config.yaml
hop_length: 160
input: "log_mel"
method: "mae"
encoder_norm: "layernorm"
encoder_activation: "gelu_tanh"
encoder_bias: "none"
encoder_qk_norm: false
encoder_inner_norm: false
lr: 0.0014
beta2: 0.98
steps: 10100
lr_schedule: "wsd"
final_lr_fraction: 0.1
weight_decay: 0.1
Rows from block 6 of the encoder of a small masked spectrogram model, named by matrix and row number. Rows with one number belong to one neuron. Each number is 500 + 25 x the weight over its row's rms, rounded and kept within 0 to 999. All counts start at 0. Numbers have three digits each.
After each neuron's rows are labels from the 100 clips, of 14848, where the neuron reaches its highest value: "responds to" is what is common among them. Only what is clearly more common there than usual is listed. The data: Morse code for random letters and digits, with fading, noise and interfering tones.
# fc1: MLP up (encoder.blocks.6.mlp.fc1.weight, 768x192), inputs 96-191
# fc2: MLP down (encoder.blocks.6.mlp.fc2.weight, 192x768, transposed), outputs 96-191

fc1.553:507457475491510521470488498507510474523502457539524474497497477489485512549526470516506513510540500453479489493470498461477501499456498541512476504488484511455482441497497518503488480478517504489492502477537542495519485501464460500501530506537514500496482520445497517524550468499565507486
fc2.553:472523508513502518511488488492490460523512497515479483507457505505480527562505482529499480519496526541479476461516506465449498466449543526500498489500485534480492460518494505503479529507505493491477487481519504449531502511473503492502489462553499522459470499470486516480484488523532452532
responds to: interfering tone

fc1.64:488476558489495530528481519440489511512496495496513502462508497495502506527459490495532541471467477484491500494490437471488500475514490493507500509507545496520547506547477513526476509520493497486472519525477549524497499482485521506520507531507534478530500515516507533532512509499478508479
fc2.64:559493451490495510518448461525514513499511503543498499464499441531491507499547509492492495508486474541485515542517539510503498511454496509499490476487496485511441468535521511527527504480484496522495425507527440486516510521512498460492463495447481474451507475510472515504491527497493478505
responds to: interfering tone; rumble

fc1.171:493518483477479468480506504505477514535522493513544500466472488488467475487472558512502523452513522472499469469490490494513522536445531488490520487496512497478504512459488526503475509462534515497528524506521508541497474474496501553504533506546473527503464524474498516506510497538509530445
fc2.171:493471493495506487507509490502503523531486520502480496525491524522479467521522479502511492508515487470463476482537495516536489510509502532503511515509486519536439454523554535506482500520468501504486560498476532458564474546451513498493458497498508477585568501506504542475523525501529492486
responds to: muffled (low-pass); clipping

fc1.239:536496468577492482480489484528476479539477501462520503516457446488532506499495489509471563489500469481487503526509463492476544506489547500479504511492479504528541516485508483543490521443499497484498557515469485492482489460456454514493484498509525533545486520490461519553494519471472477498
fc2.239:492494485503497497471592513490543478490477499442473500510513469495506481537529491488471548536498502501513498505500526510503474491493494485530523536523504491482475521517498510506486448550515530550512499501442479497483486510507510537518474535455533468466577552483484479531497520509434497548
responds to: speed: slow

fc1.410:527498501533510462441483547498489509496466497510528484521476498509493471463508506492501507561533551448482512483504505492537511507521466519524520514485504542493485497463510530508459504514511520493525527457500526506548490512512488514477502539535516488574483509505480486482483523502516490486
fc2.410:496506516520492474478503518526493492536509516539522491528509502534491457467493476470498507494497455523504464518520514511572505503492476496515529549482495497499492497447549524484483525493513520507525494492529459446517490507478530505494500527519493493457500529511519524531472519525535482470
responds to: interfering tone; pink noise

fc1.611:507503437527463465489488489492471527483492482515493509475466472490528508513514487534500553525580490425493497517506536519504504551504511539526524492442462520481496449472533508516497508452517519482495502494531529545511504491471494486505492469490483523520504517445494496523522481490532515491
fc2.611:487496525508493511481559509500496495489495507517467480521456485461511507528526502496499559552489518486505511441509509462500507534478494523506507522500474502485462476536452503456505503528500512478496574456479523515543517448488494509493537482534524537578489491480490452474517478555469517512
responds to: reverberation; mains hum

fc1.399:565511467487505481552478481492505502493459517528517478488477494542516509469469484455511521509505523489504507568493529491512493518526514497490494494459490524497531482490530456542489531502496519475512524485504517481551507495524458495487489497496501498520500476539446496533503480483487479457
fc2.399:472455531497512518467512530509510517513554443475501515506573531484508502530511470504538499491533453515513486431518505546490536484495518519522536485494512512504444553513452503471459478465459501492479453530522505486505479542492541520498506512491524475485517518500519493476518489521509516563
responds to: muffled (low-pass); white noise; tone: high

fc1.217:466490517495508473498509501498456505533493496521521510500475497456522538504468489508482511458512488501522508524503492499512535503536531477527524547507570517495496515549481499501494508501462485449487525531473494505462511490504498551550520516542546448523451501503528500495467516465541518526
fc2.217:528511492476515479493476479514531542491492447543506515464496444521506477514496497492473540494463512518492486521468516537531469509485455490497490482470505447527507517512515467516521507550481497540556453487442468481480513489496538512492475529447517489505541495478501502511483534532518483511
responds to: speed: slow; clipping; mains hum

fc1.562:519522503532488498520467502489497518525485487475527506514472472478510505450465469480492521531525479440487529515500495483508486473573530508471464512504460540508536510526507505531464472505477492513467525496470478527535513467517478487529495515525526517526463493521465494490488503473443504491
fc2.562:501520485521505468487511501506471501488522482516501498503522469476497500470467512491508533505487498470499478527460533497525526514481489494487500495475482495492503492459510527531506461524490518507508417485494496489528524522519467499506505494513470477339495536499518484527482489516529486484
responds to: clipping; white noise

fc1.507:497488503450528521535496516510483492504491518489496544480465476493511497507487507480516498494520487485531517487487490467495476501494547522519477551512484483516505514538506498510541507486554540486527511537453514503467505491512485522527478506533513488520463459502505501471511473502496503514
fc2.507:505518451499509516489473487466526509467509487498508530470490474498559515519483506517507503477494543526530511531495532550495501472511515524523496522470487508485514518505543487500497527489498502527509442544503484449511491514515512459520494510461506453441526492504473512482458501481511511512
responds to: interfering tone; rumble

fc1.329:517502532465526473455484530518466483498512495528492511478471480467491494489511542507512446447529496512491471465490482529486593504498497472491503491481499510497470515506493521491486501447476470490493518493534489499493495483489448530515505516553504514520456502512545512510493473490543503503
fc2.329:480493478553516523510520538518490503535543485539461482524477526519507523487490453533478537513490488476499512483539491511495480470516528533510510494517506476523455482532518521448451514499541487504460442523489506485513514506487527496493494491492502508440481509505493503465479501482486482519
responds to: speed: slow; mains hum

fc1.431:556480472523501505511527483531494476527509471543521481499502472490466512522538490511512529478521520508519481522484482489488483502470465485518468454427505474473509493457519522521501521474464499500520521490514458529499444472454473502527486497533483511510484481496513533519483467513506487494
fc2.431:479504528507495465491542487464495489505511522524459488475486492523474497540532477537516524502462499498492463478557484485497495491450490505538481509489494516487467468498470508493475528510470529490479563485501523424556511489490510509552504477499524485587492504493490530524487501544497491499
responds to: muffled (low-pass)

fc1.297:544524416520503513548534504588541489529482495526545451483468493545506501487533493493485533507515533522517507543485558487480471480491496526507495469467471483503518494482527485547483530479488477509520511492482471508517529491528486495465448480480482522527500462482463488524498499486502479505
fc2.297:496508494488506511483462502487465516468506470487464495481531478502519481530514450500515534485508453507498502474550477546516480493463538495517496494480512494506440500557494514438501505492509534493516484533587494498527497506507519484548525469497501488533477536492492518504511493514496490531
responds to: clipping; muffled (low-pass)

fc1.142:507466479495518507465516502531470519514493485526551509521497429533545501484520497478461547493466484522490519545523486503488469511481521500484487461486483476539539537514503454547505507496528441509512561514499489493452478461442496509451506506477542532530484489499506486530495534485479498494
fc2.142:521476499526496515484593502527553473503462499456515498527484477508513510525510468500470559526508496518510511525478533491484510508493489503499515498527507489494539526495513506520491478534577473500498489517484484507453503502510524507502479527475530455438554519514450479535489510464450499541
responds to: interfering tone

fc1.255:545514511495534497488478520504472502511472487508486482549459509520464521503474519459503447483535516479510526538524480510527473525518488520491491468471505494508520475524513527456494525442494461467473527495527490490520493477474513477527469502520505503496487481520490477482489507463468472505
fc2.255:486521486473496509493495498490550482506504510481519533502530501473478468488473562488543468540470516529506476492489529498540475522504436470506498505496487511505526507462484464515509476580487548493526453485459503492480487486541501532493511488482521494440548493489512506530502506505540529521
responds to: speed: slow; mains hum; clipping

fc1.696:522512538524474476515517519491517481494492506541500474461435479471510502484504527515507560492494478475481487506486486461511535505471520532482544476491548514473534526477491504552474508457500465509534524508532517508528465511463483537451518480507515515521489486499463526545489450490506515453
fc2.696:546480498497511513501535514501535508481512510466485521522496521518485485505520491507495495507504478483495508482546510513526493494524451460478491515517478487516426504528503531504492455565486497483458583494500505501549471483509495528473500504506522499574522523502517498466553508505474507499
responds to: speed: slow; muffled (low-pass)

fc1.679:433514494474465488504530508496476479503487524522476489467481494482450477510500488501516470480473480482503509480503530509510489515513480507496480481496522527460490537509540522478498490517486507521503505487463484486492519521531476496528474490518505430485516462531486516474490496479502494549
fc2.679:467498517510494510486488530500499512539526497518501503487563503548498471476491503486520454491518473481500490470507541479509516472492497519510505522507470495524530519492524479495490531488510493481464456545501492468491518474451545498476495515481505532450530492482521502527509523535506449502
responds to: clipping; interfering tone

fc1.321:526470446502493477493490475514491500501503503491509463484483462519515527512523495539479535489564518459496502527518500504469481532478475512483478495454484515474481466458502521503526515470473515499512525511516484557516509502444464501501508462486488515518492487456467524531498512500500478491
fc2.321:512497507498493500472559449508488464494495496502464488504500503495507497551524488532510517541498528472500513483531498470483475517445510518500466525510485508498448455511460515469500497525495512481498509494492534492508511503499521528535538481504535519526529495476481505481526473531487513551
responds to: muffled (low-pass)

fc1.379:488493479462511516534494539518527493485506529522467482524576516499495517473563526515512440530474500473508518514490520491510470442476495503516510487485494511506442455447548492486533499520483507521517485452518470495527504520506510484479505499467486477492493492516548502442489503492515520483
fc2.379:501500494488513515526468490542473504502494495509482484497513497487521491500526517488499475506504487517485522512490531503512506472478504517500497489514483527512465497515545549509520465486466500530481383492516448484527508501492471471497467475510491485377518507506504511482486523461493479534
responds to: reverberation

fc1.569:508475466478492494529501508456543516497471511494513488485517505518515492510516499502505556528501516452511504526481501481493482513488518546507496508468478488504510465538517507507526488509527480485468508486461478554518521522492467451463497470460478496530495480532485533486505500472465481503
fc2.569:505493485471542477502502518473453521502530492523513486502497502495504495518493545527508539481505544470495515464536470459475486521463475485489470486497510491504488487508449495484490513489519446483496490520492524500525513480512501493484565485580507515480455496523509470493516458496500487448
responds to: reverberation; white noise

fc1.232:552517508483522488497482500491484511486467514542498496520446503526485523505461508506499466487529508491520554532493492507525464520519496461488493520485536496501510497535492515464501537489527465445492497512550489518504468454505481463492521460505496506503474454523457509500496497458487479477
fc2.232:514472515472481527495445522529509529485511496447499500475556504504486491523505515476530460456516484524520487480486536529506533494476492516497547523496520489539505524492463463506511535492447509493534418506521496509490498500458502491474505493490518440470534510485516522525511503511527512536
responds to: speed: slow; mains hum

fc1.136:504482484482500488533466510475519492484523517470484509500573519501479506447516507523500457521532486472489543501496510521493502489512512477503507525458501544517462431504527541485510471504489526460491471485509475526544480503516483512496519485505516484491448495497505521457536514481533511503
fc2.136:508511533498500544508496501526482478485512484521490478462519513480492495500501511494493512491494496515519491478495517488509504475462490514482521502509503485493463501485503528487519520475502485507517322493526481488504561503478506476517511492512476503342454514495494540505482469484510482503
responds to: reverberation

fc1.68:486517504463492500498465528475500498467515512515440495506592527523477527474534524514517443526498491477508523479499500519530492472471491501507525507470526491483462454457521525460515476524472520483512486466559478505544479490475483437508528519469483491505473513515520513464488490493502499463
fc2.68:480496522489524513508479517523482500520516489503477505487543481484489477492500516491508491486502472495489496487509502520509498468477499524516510515504519511506472524520523543488498488503487503524500343521497461459516497509479492479529499489521500480337495534514507543503473506482482459551
responds to: reverberation; rumble

fc1.508:492487457511511523519510495500498493547461501550522512530512527539503497503463524485523433487512534482514505515507527465510548487551496474522467529500459490505519508533519489477496479472497515539440515484484492519492504496524499505546484506492497520493525512505522516484505493504504531515
fc2.508:523504486481512491488523455498487487520478446485505515524499485473499487509474546508523454491510510442510522519467500488516524526520483474499487509516467510498486485505498515503512446513472515523466495500460504531513484500498437476522498495513521488415507504503480530488511487464512524507
responds to: clipping; white noise

fc1.344:499533503505501472501466496501499511495530495538474488487504460487495510469504447540483534547503492507502525514477557501510526512478478491499465532516519509491504492457521538473465448524476543490508499487530481497525489489492473479467513505509479475506503447512479536441475479498519505496
fc2.344:501517474494492516498462484517448498528493510513513508483515472510486482498470513463499503496502435520501503525542494528537457504491523477503496516511523523512500538500497495465521508495487511528511427513545448481521503471504500484566490478508499508408514523510488524512490524522490495510
responds to: interfering tone; speed: fast; reverberation

fc1.75:549499547516497503498446509466510509510493532536521504477543506513498489452513506441475519463455479498458498538482461494497532473505531493512498503475495542515469461470504518579510467496492493489506556486511474489537523508478476501468462478497514502531493531521507504531504541481484462459
fc2.75:529495466534502526487479494516481498503500476550479488479502495509502480524521481481490522499489498522482525529500482479486518453435521528514510529498499517469464475493540543529526498462506490517495429479536460481530483500458469489501492493510506478384484516489524537525487510515498465494
responds to: interfering tone

fc1.661:479499536443469492534469481444545491524493515524489462520494516500481532506503546478475457508492540503483516505505535502500494518483470487475483502511501479509500500475492490482502468556476501512519540478467485539487480511465519472508513529463514503503538478482523492505456522466495482475
fc2.661:503481474504545535529456493488459496480521507484495496514531542512487528459497479517510443447493479484494496505470440519495530473501528463516509521539536505521516497496503470478478534446484522469498474510531522523486496475517510513473528514531511558432508528480487497479490500473541498498
responds to: reverberation; tone: low; mains hum; thin (high-pass)